A small self-supervised image encoder, trained from scratch.
Model: 0.729M parameters, 32-pixel images, arch efficientnet_v2, activation silu, depths [2, 5, 5], widths [16, 24, 32].
Training: 2600 steps, batches of 128.
Rows from block 5, named by matrix and row number. Each number is 200 + 40 x the weight over its row's rms, rounded and kept within 0 to 999. All counts start at 0. After the name is the row's rms in percent of the matrix's.
# fc1: squeeze-excite reduce (model.blocks.5.se.fc1.weight, 8x96), inputs 0-31
fc1.0,077,220,218,152,176,229,197,200,235,86,208,196,214,195,236,223,48,232,175,206,192,202,185,233,243,171,224,187,147,214,189,169,209
fc1.1,046,233,197,224,169,153,204,226,162,163,211,159,203,137,212,276,240,112,166,133,196,158,303,196,136,200,185,212,177,221,200,180,197
fc1.2,045,204,227,234,167,168,195,185,195,220,214,198,246,200,224,246,133,146,238,272,198,221,163,162,210,225,222,228,184,196,233,207,233
fc1.3,051,172,186,155,209,169,98,228,201,333,217,17,225,86,218,210,206,152,170,174,213,235,205,227,186,176,167,238,178,179,182,221,196
fc1.4,126,212,187,95,191,198,199,185,191,123,158,208,191,198,193,200,88,135,184,259,234,148,180,169,193,212,216,190,115,189,208,181,220
fc1.5,162,204,223,129,202,226,185,207,195,75,207,203,206,221,200,190,64,217,214,222,202,204,182,201,214,215,191,202,131,201,203,215,207
fc1.6,142,208,188,131,207,198,192,189,185,92,199,198,179,188,220,208,79,191,173,175,218,189,192,192,171,213,225,179,97,222,211,187,194
fc1.7,072,177,189,241,191,185,204,224,194,76,218,181,193,185,197,202,178,185,230,129,216,187,90,267,192,176,208,238,259,237,175,258,225